From a checkpoint of a small sound classifier.
Data: trained on single English nouns, adjectives and verbs, spoken by a formant synthesiser in many voices, 78125 training examples, 14.4 epochs.
Rows from block 4 of a small sound classifier, named by matrix and row number. Rows with one number belong to one neuron. Each number is 200 + 20 x the weight over its row's rms, rounded and kept within 0 to 999. All counts start at 0. After the name is the row's rms in percent of the matrix's.
After each neuron's rows are labels from the 100 clips, of 14976, where the neuron reaches its highest value: "strongest on" is what is common among them. Only what is clearly more common there than usual is listed. The data: single English nouns, adjectives and verbs, spoken by a formant synthesiser in many voices. In brackets: how many of the 100.
# fc1: second MLP up (model.blocks.4.mlp.fc1.weight, 512x128), inputs 0-31
# fc2: second MLP down (model.blocks.4.mlp.fc2.weight, 128x512, transposed), outputs 0-31

fc1.502,101,183,189,199,190,218,188,183,234,187,182,213,212,176,172,180,239,180,204,190,195,192,210,205,195,212,177,186,202,169,175,186,189
fc2.502,134,202,199,204,215,190,188,210,179,202,181,215,205,220,202,203,229,194,175,188,203,205,193,205,211,204,188,195,228,220,236,170,191
strongest on: /z/ (100); /d/ (100); word: needs (55); word: holds (45)

fc1.40,092,204,235,219,189,208,195,193,188,176,172,241,189,193,186,207,234,154,201,194,201,181,204,173,206,212,195,179,201,230,180,238,201
fc2.40,081,183,197,188,219,221,269,200,168,207,201,171,194,197,186,217,165,205,172,210,198,173,211,203,190,183,217,226,215,202,222,211,189
strongest on: /i/ (100); /v/ (83); /h/ (83); /ɛ/ (83)

fc1.457,086,187,200,208,187,201,205,220,195,201,227,191,200,193,182,213,238,182,181,231,194,214,192,229,199,226,173,204,180,171,178,163,197
fc2.457,107,213,208,177,222,208,215,221,195,226,211,191,220,204,206,189,175,205,196,201,224,200,206,191,191,171,187,212,192,155,213,216,202
strongest on: /i/ (78); voice: child-like voice (64)

fc1.287,103,199,203,193,202,229,195,198,227,177,195,199,206,161,169,168,226,184,212,199,185,184,204,208,183,224,183,187,211,155,166,203,188
fc2.287,128,210,203,200,229,200,211,224,202,185,188,211,192,215,221,202,221,201,161,211,203,190,198,176,240,192,213,202,240,225,235,197,208
strongest on: /z/ (100); /d/ (100); word: needs (63); word: holds (37)

fc1.62,094,194,201,234,193,195,181,217,214,195,178,238,209,215,157,192,206,192,204,219,162,210,208,209,225,219,185,173,202,175,187,189,203
fc2.62,085,179,179,196,202,201,215,219,191,191,183,213,197,212,192,214,168,209,196,198,139,226,200,186,213,200,205,189,180,164,238,213,200
strongest on: /i/ (100); /v/ (84); /h/ (84); /ɛ/ (84)

fc1.80,079,211,229,206,212,227,201,177,182,202,172,180,208,168,179,164,220,196,197,178,199,200,183,266,174,193,204,196,202,197,180,208,214
fc2.80,103,199,187,216,212,196,224,206,214,215,223,177,216,205,176,180,135,200,195,193,197,209,213,204,208,198,209,223,193,156,213,180,193
strongest on: /z/ (84); /d/ (84); /i/ (66); /n/ (66)

fc1.15,084,214,167,189,201,201,226,184,214,173,196,205,228,212,185,222,187,169,200,208,189,209,213,189,212,191,163,202,244,232,214,196,180
fc2.15,127,210,210,208,185,201,235,198,161,203,200,183,192,236,192,216,146,166,216,186,153,215,222,183,209,215,219,198,195,200,209,235,206
strongest on: /i/ (100); /tʃ/ (42); word: beach (42); word: tree (29)

fc1.327,096,178,219,200,197,199,199,190,201,177,218,243,184,192,208,205,203,171,198,222,203,182,200,196,190,195,215,157,194,202,181,243,215
fc2.327,090,217,196,177,204,226,250,212,203,217,205,171,200,191,203,217,168,217,212,199,213,154,215,205,188,178,208,215,211,208,195,250,193
strongest on: /i/ (100); /ʃ/ (71); /aɪ/ (71); word: shiny (71)

fc1.469,103,184,200,200,192,242,195,211,241,165,196,209,194,187,171,180,239,188,215,195,204,191,199,213,184,213,186,188,201,173,164,189,203
fc2.469,114,203,222,186,190,237,204,237,200,203,188,208,219,216,218,199,212,176,158,194,216,189,199,198,180,183,179,194,237,237,244,186,191
strongest on: /z/ (100); /d/ (100); word: needs (57); word: holds (43)